A small masked spectrogram model, trained from scratch.
Model: encoder norm layernorm, encoder patch size [32, 4].
Rows from block 7 of the encoder of a small masked spectrogram model, named by matrix and row number. Rows with one number belong to one neuron. Each number is 128 + 24 x the weight over its row's rms, rounded and kept within 0 to 255. All counts start at 0. After the name is the row's rms in percent of the matrix's.
After each neuron's rows are labels from the 100 clips, of 14976, where the neuron reaches its highest value: "peak on" is the class under the peak. Only what is clearly more common there than usual is listed. The data: synthesised sound scenes: up to three everyday sounds over a background. In brackets: how many of the 100.
# fc1: MLP up (encoder.blocks.7.mlp.fc1.weight, 256x128), inputs 0-127
# fc2: MLP down (encoder.blocks.7.mlp.fc2.weight, 128x256, transposed), outputs 0-127

fc1.94 145 [143 106 138 150 107 156  67 104 113  84 144 130 138 172 117 126 103 165 122  95 146 131 123 108 123  97 159 124 148 101 133 173 145 124 137 142 127 139 169 116 109 163 102 116 120 162  94 132 129 147 149 125 151 104  87 162 144 130 153 127 118 163 126 134 121 152  99 105 120 116 169 125 133 147 148 154  84 154 123 136 119 143 147 136 144 120  86 138 151 119  45 139 137 125 148 137 145 129 110 113 118 151 114 113 149  98 125 107  87 105  83 140 103 119 102 147 176 111  97 125 168 171 102 111 153 138 163 147]
fc2.94 159 [142 153 152 122 112 145 113 111  93  89 127 131 150 151 123 159 141 160  58 112 114 124 112 148 114 139 165 143 145 138 157 115 117 100 122 154 123 125 105 136 128 125 155 140 138 169 117 141 115 122 142 118 122 163  81  89 147  77 146 140  79 135 146 131 123 142 101 126 113 112 137 165 143 126 116 124 142 122 122  83 148 102 122 105 164 128  89 145 149 132  65 128  66 137 171  77 123 135 132 115 142 150 107 166 150 122 151 130 103 111 135 178 110 155 141  77 131 118 118 138 151 137 143 113 183 119 142 133]
peak on: spray hiss (29); zipper (27)

fc1.162 106 [124 138 162 101 127 109  83 120 148  72 124 102 121 135 106 154 104 115  99 165 159  91 111 133 168 140 189 124 122 138 127 128 169 141 165 118 174  99  90 166 131 127 160 127 131 138 146 134 137 138 110  93 102  90  76 110 137  78 118 162 119 133 124  92 143 174 139 134 100 115 111 115 151 149  83 153 123 110 136  99 130 111 144  76 142 124 127 142 118 124 131 162 103 145 102  90 133 140 139 139 140 136 115 179 151  95 128 117 154 148 116 106 115 118 130 142 173 118 135 141 132 106 147 167 152 130 109 139]
fc2.162 096 [152 136 145 158 162 143 137 117 138 101 125 115 139 150 147 137 134 148 100 135 144 156 111 112 116 114 122 109 114 162 112 180 172 140 149 113 139 119 120 159 102 141 111  95 150  87 149 145 158  98 144 174 149 131 156 104 144 107 100 152 140 118  66 117 140  77 135 142 152 147 126 135 100 117 149 125  94 126 154 131 110 136 135 128 126 138  64 139 132 108 142 194 135  98 113 151 135 111 147 133 129 166 121 109 109 104 126 177 153 118  97 113 129  97 130 130  91 107 167 109 103  98 124 101 174 129 106  72]
peak on: laser zap (47); meowing (27)

fc1.141 049 [122 157 137 101 102 132 137 117 138 128  98 129 162 152 133 149 139  87  69 112  92 156 106 107 127 173 138  96 129 164  99 143 150 151 115 110 146 149 146  98  95 137  72 108 163 100 165 179 143 119 144  89 135 136 128 136  52 130 113 185 125 110 109 122 111 109 141 153  88 118 132 160 135 147 155 169 130 133 153 111 102 124 125 145 111 137 152 159 134 134  88 102 142 137 148 125 106 103 154 120 134 164 161  81 151 134 148 149 141 131 109 107 105 135 108 112 139 102 136 127 133  96 127 148 129 107 125 157]
fc2.141 041 [140 157 178 143 158 115 112 127 156 129 116 121  68 134 158 130 123 123 157 150 148 107 123 149 130 119 136 139  84 117 130 100 115  84 140 113  86 118 144 161 105 151 151 109 119 106  85  81 132 134 162 129 155 118 154 133 179 122 122  92 131 137 106 142 143 174 132 132 134 123 134 103 125 124 109 114 133 109 112 162 111 113 113 126 126 140 125  81 154 114 178 142 146 137  77 150  99 157 105  96  98 156 102 187 116 154  91 102 146 133 139 106 121 108 120 157 121 166 104 143 160 129 124 126  91 117 148  79]
peak on: ball bouncing (34)

fc1.78 125 [117 163 153 104  83 137 154 110 163 147 149  90 110 141 158 101 140 121 132 136 150 180 112 123 132 158 111 135 109 128 109 114  73 156 114 134 130 140  93 118 126 161 139 125 159 162 111 125 160 126 136 103 145 141 133 118 119 128 102  91 141 155 140 133 155 146 129 120 104  99 132 113 144 173 102 133 102 154 165 116 105 120 155 123  77 156 147 134 115  78  54 123 125 110 129 154 115  72  99 140 138 174 123 123 103 141 168 120 146 131  82 127 117 128 139 111 142 150 106 159 142 120 113  97 147 116 172 162]
fc2.78 134 [105 114 168 135  74 133 158  98 128 103 145 120 109 132 178 146 142 149 141 111  93  77 144 158 149 133  92 160 162 124 128 150 121 126 123 141 101 148 143 126 152 171 132 100 129 177 150 138 120  79 134 103 146 132 113  96 143 146 121 136 150 147 138 108 173 132 111 121 103 109 135 127 136 143  94 112 153 128  96 127 112 124 115 140  94 119 127 182 155 126  74  73 137 124 106 127 112  73 128 140 156 100 113 153 166 149 146 115 158 104  94 177 119 116 145 149 159 160 156 116 131  99 120 109 128 111 124 127]
peak on: siren (70)

fc1.151 146 [110  99 131 146 129 141 143 130 158 114 165  99 185 140 105 149 134  88 134 110 111 147 147 117 157 137 135 154 148 136 123 109 102  73  69 174 169 138 166  85 122 149 159 109 116  84  84 130 130 153 118 104 124 124 147 125 140  89 140 130 122 113 166 122 145 149 130 123  85 125 117  71 139 138 159 154 116 120 101 158 103 135 111 125 139 154 122 115 139 126 127 141 105 106  87 106 153 141 117 146 171 155 127  92  93 115 122 100 121 143 113 171 138 107 100 134 119 165 144 160 164 135 108 104 160 110 141 143]
fc2.151 133 [140 112 127 162 137 147 173 190 115 144 161  87 119 112 117 193 130 137 139 123 141 118 121 151 155 109 122 138 146 118 123 148 120  94  81 120 168 121 133 100 116 122 165 123 121 111 104 135 109 139 109 103 126 146 100 131 113 131 119 124 124 169 101  82 119 106 121 153 109 120 161 105 176 119 120 122  98 129 100 153 137  99  92 145 136 155 188 136 134 132 133 126 139 131  94 134 146 123  97 116 115 140 142 117  56 146 106 160 133 122  91 118 130 167 118 124 107 162  80  97 131 123 103 140 156 129 175 168]
peak on: crying baby (86)

fc1.186 111 [129 153 106 103 144 128 118  98 116 159 115 125 122 191 104 132 150 134 133 157 153 131 139 105 194 144 136 121 127 109 136  97 151 134 101 118 129 107 108 135 139 156  85 121 136 153 143  87 120 112 130 158 116  94 119  85 104 117 112  94 187 109  92 159 152 141 127 153 125 174 160 145 114 136 159 152  96 113 112 122 132 134 113 126 155 130 117 147 161 116  77 151 139 167 131 102 125 105 121 118 113 109 145  84 120 165 129 120 155 169  95 122 100 118 133 154 131 160 137 100  95 128 151 165  94 115 127  73]
fc2.186 119 [145 125 168 141 153 116 110 117 141 142 121  93 118  92 163 145  89 110 170 159 147  94 139 143 128 135  99 150  94 142 123  98 144 176 156 106 113 115 110 107 124 129 144 141 118  97 158 111 118 128 147 111 121 131 127 129 172  87 139 135  94 112 149  98 133  93 128 142 164 146 137 157 118 150 188 109 137 121 114 130 158 123 100 152 120 115 121 122 130 183 133 165 152 159 117 134  90 100 160 140  79 146 108 119 112 122 100 131 102 141  99  99 163 120 126  92 136 117  87  97 142 110 145  89 188 102 149 156]
peak on: spray hiss (29)

fc1.239 099 [111 120  99 163 170 119 131 143 100 157 204 122 108 132 109 128 135 109 142 107 156 151 105 145 105 137 172 131 136  95 152 128 111 121 123 133 164  98 112 100 114 132 106  98 148 109 119 121  96  89  62 107 133 106 163 111 110 113 151 117 163 121 174 133 125 146 146 142 158  99 135 137 108 125 137 139 119 200 134 139  93 114 123  90 117 120 168 117  90  99 102 137 166  71 100 133 131 114 141 124 128 149 149 143 130 104 147 107 146 116 138 166 143  93 161 105 158 146 152 117 138 121 163 129 132 117 119 135]
fc2.239 100 [118 104 144 156 129  96 151 113 110 123 147 129  85 159 124 105 139 114 127  90 144 155 143 179 101 126 109 133 113 145 151 180 125 142 138  98 138 118  87 140 120 126 126 122 135 115 109 141 114  80 106 118 102 177 154  98  67 114 169 152 154 111 149 149 135 132 118  97 120 134 148 134 155 105 169 122 125 169 152 115  79 126 131 117 147 126 141 150 120 134 147  82 101 139 134 143 128 160 130 160 122 120 132  79 131 140 165 139 107 177 150 117 131 127 133  68 147 159 118 153 109 118  72  95 128 127  94 144]
peak on: drum roll (52)

fc1.241 102 [115 163 132 101 125 148 147  86 127 124 132 108 146 154 122 109  77 118 154 164 134 126 146 136 117 108 149 105 148 149 110  90 127 122 171 167 113  97 105  99 119 121 119 151 113 116 113 116 108 113 123 112 105 155  91 119 130 150 145  67 160 143 153 179 128 132 142 135 106 111 145 104 151 150 130 124  70 146 133  98 152 108  98 119 119 126 145  85  96  86  94 151 153 137 162 126 156 138 137 118 162  98 121 119 165 138 173 130 153 131 132 142 152  95 153  92 123 130 185 141 114 160 147 126 159 111  94 160]
fc2.241 095 [120 132  90 153 134 126 119 126  95 151 135  87 136 124 154 138 133 144  88 107 200  94 108 132 155 113 129 119 145 110 142 108 120 131 161 128 119 156 129 161 130 131 161 128 146 136 129  84 125 149 113 134 179 146 107 151 143 149 132 117 153 127 116 172 104  78 139 108 108 145 151 164 123 125 136 114 155  97  72  82 132 122 116 126 101  93  98 106 158 136 120 121 123 114 138 133 132 121 170 120  99 112 107 139 151 139  98 163 126  91 159 137 138  93 131 157 191  99 165 105  83 126 159 142 140  91 127  98]
peak on: siren (51)

fc1.130 070 [147 125  98 136 103 119 129 104 135 136  98 145 138 120 135 112  80 157 130 102 177 146 184 128  74 150 156 132 153  95 117 151 129 147 142 116 125 140 123 113 123 140 149 148 151 151 137 107 151  93 122 142  79  75 122 136 123 148 125 162 143 167  93  94 166 105 158 158 142  77 121 113  99 103 120 122 116 103 111 135 156 138 137 133 118 114 133 128 135 115 142  83 131 108 126  96  99  98 119 127 141 141 161 131 132 150 125 123 154  54  97 144 152 138 155 148 129 108 116 125 125 154 104 170 174 139 109 178]
fc2.130 069 [ 65 146 104 145 133 151  94 135 161 130  98 151 181 134 130 188 164 160 166 152 152 127 142 143 146  98 125  89  99 120 152  96 119 141 115 122 147 105 121 122 131 102 127 126 142 143 103 107 124 131 137  78 110 176 147 147 141 143 117 100 131 102 155 129 154 176 111 123  84 128 157 101 141 139 101 126 127 199 134 150 130 175 133 161 123 129 128  99 172 110 101 138 113 130 131 148 115 146  95 136 144 127 122  95 124 133 137  98 104 145 129 156 126  91 114 130 123 152 122  99 144 122 103 136 100 109  81  99]
peak on: laser zap (39)

fc1.238 137 [140 159 137 148 137 120 173 108 165 154  93 167 109 132 103 172 128 119 109 118 137  92 151  99 148 108 119 135 122 139 132 156  85 150 120 123 115 131 124 123 133  93  59  85 122 143 114 162  83  89 138 172 165 103 109 112 109 117 113 160  68 123 161 125 108 151 114  95 137 171 177 116  73 127 121 157 112 149  90 112 107 151 132 163 144 102 142 129 148 107 151 137 135 136 120 155 118 126 140 117 139 127 137 128 136 145 152 151  98 118  78 119 114 128 117 129 163 115 121 155 117 130 152 159 137 165 112 135]
fc2.238 134 [150 125 154  78 145 147 113 155 105 128 127 140 169 164 108 143 140 103 118 112 156 145  92 145 167 127 126 152 154  98 121 139 136 139 137 139 126 138 102 157 120 153 117 116  73 145 118 118 175 103  70 122 146 129 122 145 126 127 137 112 128 108 141 160 146 125 132 188 156 167 171 104  89 145 129 147 106 117 143 128 113 114 144 148 130 175 107 118 115 104  92 145 187 126 137 137 160 123 103 100 118 111 138  79  95 111 109 118 156 118  72 113 139 158 114 161  93 123 100 105 123  95 154 153 121 123 102 109]
peak on: drum roll (97)

fc1.79 098 [140 163 163 135 142  94 106  89 169 144 139 116  86 114 116 135 133 123 114  89  92 135 165 123 160 207 160  90 116 142 137 154 127 147 126 107  93 104 119 169 156 134  95  63 150 152 139 105 148 128 141 111 133  85 141 115  95 141 149 129 158 126 141 162 100 116 140  99 119 134 105 104 111 151 108 109 138 136 116 145 107 119 130  67  95 166 145 119 110 138 102 144  99 134 130 114 109 120 103 119 113 105 177 133 127 159 162 111 144 119 138 152 151 128 167 122 106 140 115 146 149 109 113 116 159 113 141 147]
fc2.79 097 [116 152 169 129 156 126 123  94 118 116 111 154  98 123  83 154 115 130 130 140 140 150 135 112 160 148 140 138 143 145 135 129 123 124 122 118 122 132 182 149 148 116 110  86 157 145 101 105 166 119 152  98 122  83  83  90  99 109 107 135 116 121 116 158 118 119 117  96 161 124 119 143 105 130 140 114  95 127 116 172 111 152 146 131 110 164 122 114 163 107 108 194 120 177 161  95 106 105 144 133 126 132 154 185 109 129 104 131 108 130 136 111  84 180 135 132 101 163 108 123 124 143 174 110  91 123 167 147]
peak on: ball bouncing (42)

fc1.205 101 [121 146 133 150 120 162 138 148 172 128 137 140 113 119  95 145 152 154 141 100 133  91 166  92 164 125 124 132 128 120 126  94  83 140 132  67 138 156 118 111 151 131  99 108  93 115 105 102 102 157 152 148  95 132 148 138 174 110 150 127 139 139 124 146 143 112 159 105 152 120 110 163 128 117 124  97 129 117 156 132 130 151  79 146 155 149  99 116 128  55 107 105 152 116 186 129 126 102 110 134 134  95  93 110 152 160 129 128 120 142 135 153 125  98 184 105 126 143 143 128 170 116 144 111 104  97 115 171]
fc2.205 093 [120 124 127 150 170 115 141  95 155  83 127  98 156 139  96 150 146 126  97  90 150 118 143 134 100 124 126  80 150 107 127 142 177 129 125 110 102 158 122 149 150 127  92 163 159 151 139 102 168 143 138 130 128 192 102 133 129 123 127 140 150 143 143 113 104  90 181 116 156  88 140 126 107  96 113 125 116 101 143 190  86 158 149 137  97 101 111 100 132 134  97 112  97 166 150 138 126 136 106 156 110  90  98 107 141 123 127 133 105 125 122 160 124  79 163  96 145 139 155 132 137 154 133 142 121 124 104 119]
peak on: laser zap (54); siren (46)

fc1.119 107 [143 138 134 107 145 131 138 115 150 161 137  96 115 132  96 114 146  82 126 129 128 172 124 116 144 159 164 140 136 101 143 132 122 112 113 127 126 134 129 136 121 161 125  79 130  98 145 109  92 125 126 128 122 123 109 111 141 143 101 178 136  84  99 200 113 191  96 178 103 115 132 109 101 166  88 140 127 157 130 122  92  95 138 145 131 126 115 158 121 166 137 127 130 106 113 182 153 135 132  86 138 107 141 130 115 133 135 108 161 174 119 164  88 108 115 134  94 167 119 121 156 127 146 135 122  87  97 101]
fc2.119 102 [161 130  80 108 140 106 121 166 128 131 128 135 144 132 135 101 105 128 139 116 109  95 130 142 105 176 110 118 120 159 159 151 166 175 103 119 107 100  91  94 134 121 116 109 125 138 133 135 134 136 137 107  99 139 153 155 101  86 134 132 144 124 129 120 141 137 110 145 148 113  89 151 129 133 170 109 154 105 109 182 135 132 145 130 135 142 122 128 100 143 135 119 136  89 171 108  86 129 142 127 148 157 177 118 140 158  87 168 129 156 142 108  95 146 106  57 145 167  86 106  62 113 117 134 153 134 142 129]
peak on: drum roll (40)

fc1.61 137 [168 103 107 130 122 110 109 117 109 145 152 123 128 225 100 128  96 147 117 151 139 112 169 169 139 156 140 124 127  97 126 144 130 119 114 139 173 146 117 140 129 127 156 127 127 109  89 121 115 125 169 117 160  91 111 108  98 127 115 153  95  93 126  96 118 156 151 101 145 162  90 132  94  96 123 188 148 149 111 105 155 108 100 176  85 121  89 136 130 128 121 103 128 120 150 147 130  94 114 134 132 143 149 124 133 136 129 119 131 102 114 164 124 104 170 119 131  92 155 146 150  99 146 125  95 155 142 121]
fc2.61 137 [139 135 110 164  88  97 140 121 131 107 156 137  98 119  96  82 150 157  88 141 138 155 114 131 102 137 128 161 124 132  93 143  97 140 127  91 215 182 152 127 109 137 135  82 130 131 127 122 179 150 144 135 122 113  97 158 125 134 117 138  98 104 144 123 116 165 118 127  92 152 142 137 110 137 117  91 125 156 159 162 110 137 141 156 139 105 130 163 145 125 143 101 103 119 155  97 143 121 141  97 125  86 121 103 132 157 177 108 123 111 121 187 109 109 116 131 154 135 125 128  87 141 101 137 142 122  98 111]
peak on: laser zap (55); explosion (39)

fc1.195 111 [166 148 156 139  80 167 138 154 133 121 153 135 115  80 105 123 104 140 151  98 160  82 163 142 181 119 134 128  95 134 167 152 108 159 128 146 172 166  94 112 148 114 113 110 120 123 141 154 119 156  96 159 159 112 113 103 117 116 137 107 148 128 138 112  91 146 162 134 113  70 135 156 154 125  75 111 115 117 117 111 131 146 101 119 128  95 135 114 124 119 131  93 132 154 108 142 146 119 119 157 133 110  98  93 155 125  98 153  90 122 109 132 127 135 106  94 138 159 100 110 126 171 162  91 143 145 148 158]
fc2.195 106 [134 111  95  88 166 139  77 148 148 129  89 155 178 143 114  95 127 124 132 120 115  93 150 111 101 126 115  91 134 140 140 134 141 109 144 175 108 134 148 137  97 149 101 137 116 110 131 124  80 142 126 123 152 120 135 125 154 153  94 112 103 164 131 179 128  92 140 136  94 131 122 123  89 131 113 121 169 158 146 159 128 164 115 167 170 131  89  91 152 107 158 118  97  72 132 140 145 126 114 178 139  98 134 134 125 102 134 169 139 162 118 139 135 139 138  92 149 146  85 157 158 131 119 130 110 138 114 140]
peak on: laser zap (74)

fc1.235 097 [171 141 150 114 104 127 143  84 180 123  70 124 117 128 103 126  82 133 163 111 129 157 122 120 129 151 130 115 151 122 131 102 133 129 114 141  94 141 124 133 172 162 127 104 147 111 104  99 124 109 136  80 120 109 118 166 105 158 120 146 112 124 119 141 119 100 147 159  93 180  98 110  79 147 142 165  94 131 135 157 137 150 139  99 116 157 155 124 149 149 116 147  78 140 120 180 140 132 123  84 111  94 133 150  87 137 134 121 150 129 125 172 138 132 117 146 170 126 112 136 130 150 176 124 135 117 102  88]
fc2.235 093 [ 90 132 123  93 153  85 133 120 161  98 139 164 107 146 144 161 116 130 109 151 171 133 106 119 164 155 138 123 145 132 129 136 149  92 117 101 144  88 113 153 139 121 123  95 137 137 118 122 146 102  88 100 117 127 176  82  94  99 154 177 135 105 150 142 122 144  86 149 138 146 138 131 162 152 139 104 185 138 117 115 136 126 134 174 111 102 118 161 116 129 111 146 120  85 126 168 166  93 104 154 126 152 120 130 129 137 154 128 121 116 106 124  87 144 130  97 104 163  91 120  70 113 122  98 123 146 130 164]
peak on: ball bouncing (63)

fc1.11 095 [122 141 182 152 144 100  84 135 106  70 103 166 131 157 111 134 145 114 108 107 152 138 134  82 115 157 127 130 148 143 104 150 111 102  93 127 149 121  96 117 140  99 125 124 142 112 149 113  96 137 170 141 107 108 135 119 194  88 189 148  88 133 135 148 164 145 129 129 129 114 147 107 137  84 149 129 118 139 153 116 161 101  95 159 130  99 150  91 113  87 117 134 115 130 159 110 122 156 150 123 131 148 117 176 122 149  93 129 125  95 120 101 165 106 105 142 105 137 109 117 153 115 152 146 111 155 158 136]
fc2.11 091 [124  81 110  99  89 112 119 130 120 123 118 102 147 107 137  82 148 129 134 108 113 153 113 157 137 124 169 157 129 139 121  99 121 175 171 169 124 160 161 175 120 101  78 157 135 161  96 154 157 138 100 149 143 139  91 122 135 137  82 104 139 117 140 104 145 125 159 137  83 115 143  94 130 124 108 128 118 104 134 151 135 125 184 106  82 152  98 149 103 144 127 139 145 101 130 126 102 111 111  79 123 114 127 130 104 159 151 117 170 122 170  91  98 155 155 134 135 165 139 132 126 126 139 114 141 141 116 161]
peak on: crying baby (36)

fc1.230 169 [187 153 172 138 151 148 124  94 158 121 157 153 111 155 136 122 136  90 133 117 122 114 156 110 161  98 130 158  85  94 151 134 149 133 129 139 119 154  98 134 110  98 112 137 119 143  99 115 107  89 132 103 127 124  69 139 110 118 126 155 166 112  93 119 108 142 113 127 119  90 102 127  93 154 106 127  94 143 115 133 117 140 151 128 133 127  93 143 146 124 150 125 103 153 129 136 111 133 103 143 131 170 155 102 110 153 162 162  61 171 173 121 149  72 116 149 119 117 139 127  96 151 115 121 148 155 158 156]
fc2.230 145 [127  85  99 149 104 135 109 157  82 150 141 106 134 102 149 130 114 104 109 102  79 142 112 134  99 163 145  90 149 103 129 114  83 122 149 122 154 132 138 133 119 124 165 189 145 135 116 133 156 131 131 118  80 174 149 143 153 114 120 140 166 113 123 148  90 120 177 121 136 106  80 139 129 151 136 107 177 170 125 139 140 129  94 108 140 128 141 143  95 143 125 145 150  80 118 112 170 110 117 144 120 147 138 136 176 126 118 161 143  86 142 116 145 116 134 132 138 107 109 104 138 146  99 123 113 146 164  74]
peak on: beeping (30)

fc1.63 147 [125 154 129 172 112 144  98 119 130 182 136 105 118 103 170 144 114 141 141 122 101 136 117 100 109 160 120 109 141 106  97 139  95 123 137 131 135 145 120 105 163 137 126 134 111 142 161 130  76  76 162 105 108 131 128 122 154 121 124 127 130 133 138 158 176 185 104 170 119 100 150 135  78 162 121 163 104 159 116 136 103 101 128 112 155 102 144 108 140 155 135 132 150 106  85 122 146  96 113 128 144 134 102 135  88  89 132 112 144 115 144 191 110 131 136 124  82 168 117 130 107  91 152 168 147 137 141 114]
fc2.63 142 [122 130 125 123 119 134 136 136  95 169 123 109 127 106 156 122 149 150 134 110 134 126 123 123  68 130 121 104 139 178 105 181 128  95 130 159 116 156 111 113 154 122 118 152 127 126 189 113 109  81 165 132 104  88 141 161 139 131 133 121 122 121 163 117 129 142  77 130 110  95 169 144 144  94 130 136 122 120 140 133  99  91 153 156 154  84 123 115 124 133 112  87 107  89 110 162 129 104 194 124 136 102 121 107  98 127 154 149 176 122 113 147 123 114  92 113 118 156 156 155 133 102 152 125 174 155 122 142]
peak on: siren (66)

fc1.93 112 [181 116 105 139 157 101 111 139 130 143 113 100 127 146  84 147 143 107 119 131 129  76 142 147 105 141 160 130 125 137 131 156 164 152  62 150 149 134  98 149 113 143 155 124  81 105 149 104 155 124 103 123 120  87 140 132 115 126 125 121 106 163 134 126 135 186 143 103 201 116 133 131 105 149 122 106 116  93 153 107  81 154 136 136 118  88 119 157 174 104 154 121 154 169 114 148 115 125 122 101 102  99 139 124 141 118 122 133 144 141  87 107 122 156 115 139 124  91 161 155 135 144 112  93 157 139 146 120]
fc2.93 112 [160 140 138 156  90 149 119 137 105 113 127 143 149 127 130 126 141 118 165  77 127 126 122 164 110 139 158 126 112 118 113  65  79 140 113  97 159 128 125 127 119 141 171 120 143 115 159 125  76 145  94 140 135 152  71 131 147 142 160 112 119 156  84 143 142 127 102 103 122 116  92 164 153 128 146 155 135 174 132 140  93 154 146 108  74 173 125 115 111 150 151 132 130 116 165 114 144 155 114 146  77 129 161 123 124 160 151 106 171 140 116 104 129  97 119 132 129 125 157 126 111 118  87 109 143 103  94 132]
peak on: laser zap (31)

fc1.124 096 [134 140 116 142 150 161  98 145 136 139 171 137 118 144 100 144  94 105 102 135 114  67 142 164 134 153 138 112 116 100 161 144  82 131 117 127 156 125  90 114  92 142 110 161 149 170 118  95 133 114 129 167  98 133 105 111 109 121 117 103 110  62  96 119 111 113 132 148 134 129 157  97 140 142 114 120 129 141 183 151 121 158 137 146 124  86 140 132 162 170 149  78 156 152 155 150  95 107 154 143  88 119 155  96 158 138 113 112 148 125 159 120  92 143 154 154 150  93 122  97 142 138 130 136 114 113 134 149]
fc2.124 097 [116 149 119 138 141 137 185 112 107 143 148 127 107  92 114 135 121 159 146 132 111 129 114 104 101  64 139 127 163 107 157 134 153 113 113 133 163 101 139  90 145 139 168  99 109 103 144 122 112 136 112 136  76 163 160 102 156 125 118 133 100 144 135 155 115 144 152 132  64 118 125 145 117  90 117 134 149 106 117  80 143 119 182 147 206 113 130 109 109 123 118 163 104 140 108 119 156 169 154 134 142 156 115 117 132 110 116 103 146 155 144 150 135 107 118  88 125 143 156 114  97 133  98 110 107 119 166 125]
peak on: drum roll (25)

fc1.88 067 [104 101 150 112  85 169  85 147 119 110 139 130 119 148 118 102 117 135 130 102 156 181 117 107  93 125 133 108 143 150 143  88 103 169  97 120 139 132  96 109 152 122 121 150  95 162 131 131 134 164 118 119 110 100 103 134 161 153 137 162 113 118 119 107 137 119 133 135  98 167  91 138  99 162 124 168 108 140 133 113  67 168 128 120 162 137 149 148 116 155 138 128 118 129 116 135 166 133 151 121 136  98  97 107 132 184 116 104 149 134 123 146 127  80 110 175 169 132 159 180 104 130 127 130 105 118 149  95]
fc2.88 070 [132 129 118 149 118 118  67 175 181 144  78 134 110 136 130 138 100 128 157  80 144 141 144 121 136 153 136 139  99 117 168 130 122 129 153  72 105  74 135 158 119 106  72 142  90  92 130 132 157  76 137 149 108 115 107 112 112 109 119 117 108  99 144 124 162 125 150 147 148 145 120 105 116 125 125 147 165 122 176 158 127 124 124 143 109 120  93 102 123 110 111 154 123 178 134 108 137  99 105 123 125 146 134 133 123 130 156 153 141 153 158 102 123 153 165 129  97 145 127 142 139 151 187 138 123 106 122  94]
peak on: beeping (30); water drop (29)

fc1.98 115 [149 139 126 182 121 114 103 119 117 112 106 159 128 114  86 176 134 109 120  80 115  87 154 108 116 155 197 151 150 130  85 110 161 120  96 143 112 144 135 163 140 108 100 107 123 134 120 157  80 131 117 131 127 138 125 114  87  80 104 128 187 118 118 146 156 118  81 113 138  98 105 137 122 152 147 175 128 122 113 157 119  98 166 153 128 138  94 125 124 149 137  96 114 122 146 130 105 150 108 132 107 158 151 146 142 167 115 153 150  91 143  91 127 152 155 139 135 117 140 126 106 126 165 147 148 121 108 111]
fc2.98 123 [132 124 116 188 107 150 135 150 113 101 141 121 105 130 158 129 119 120  66 129  98 102 121 138 137 149 123 124 142 137 121 123 109  92 140 127 140 102 142 171 100  97 165 127 164 144  88 114 137 130 138 128 116 122 104 172 119  89 129 107 155  96 162 120 148 145 174 161 111 156 134  91  87 144 111 147 125 139 129 137 152 181 139 138 142 113  96 115  76 188 124 120 183 108 138 135 134 111 111 112 102 133 147 116 113 117 179 134 157  76 109 117 173 133 139  98 135 137 138 105 112 115 148 135 146  89 115 109]
peak on: spray hiss (46)

fc1.35 125 [114 142 190 153 142 133 150  80 108 103 123 140 102 142 109 132 117  87  89 120 136 140 138  97 119 167 180 126  99 135 142 120  72 106 152 103  83  67 123 123 118 110 114 113 128 138 101 140 133 114  99 174 133 119 133 123 105 133 148 138 123  80 144 137 136 146 133 142 141 133 116 151 106 110 109 132 121 140 159 118  97 131 125 156  95 175 153 140 151 151 140 124 101 175 102 158 150 124  97 123 122 101 136 105 159  84 125 143 126 126 115 141 155 177 125 146 119 108 141 187 139  91 131 135 167 136 130 164]
fc2.35 113 [149 135 112 167 129 131 115 133 122 141 160 119 155 138 110 155 155  98 101 143 171 135  90 146 118  99 124 148 140 147 132 137 136 129 129 116  90 133 133 110  95 146 129  92  91 148 142 152 121 103  75 129 134 158 107 108 108 130 150 122 143 122 184 120 129  91 157 171 156 149 121 124  73 140 130 122  77  93 140 118 120 145 108 148 144 111  95  67 109 158 108  89 194 151 123 129 184  89 119 127 122 128 144 110 142 110 163 122 120 138 113 139 133 143  99 142 133 151  68 151 145 151 134 137 103 129 127 143]
peak on: drum roll (98)

fc1.222 116 [131 114 121 121 172 153 103 190 127 138  98 138 142 126 132 134 115 123 129 110 152 163 145 126 136 127 132 191  98  73 129 196 125 163 132  98 124 108 114 150 146 172 127 116  96 108 110 124 129 134 138 128 133 132 115 123  99 147 103 118 146 100 125 121 125 148 103 120  96 136 122 148 129 122 157 125  97 186  82 143  98 143 146 122 130 114 115 120 142 142 105 149 123 119 103 142 129 101 153  85 106 101  85  91 148 163 162 126 138 157 112  98 100 134  97 146 151 160  77 114 189 141 122 126 108 147 157 141]
fc2.222 128 [145 142 105 114  89 137 115 171 113 164 140  74 129 105 118 145 111 119 160 146 165 119 116 133 167 121  87 140 138 162 124  87 146 118 120 140 100 136 128 114 139 119 106 124 132 153 136 166 147 154 132  98 134 139 139 125 108 125  99 148 102  97 160 136 119 129 119 143 172 131  93 159 153  87 156 120 112 134 130  89 122  71 109 117 123 114 137  96 121 121 133 107 144 161 157 102  84 152  85 188 149 137 174 115 157 105 120 140 114 118 103 155 157 126 112 145 119  96  83 164 120 133 106 163 162 165 112 114]
peak on: drum roll (65)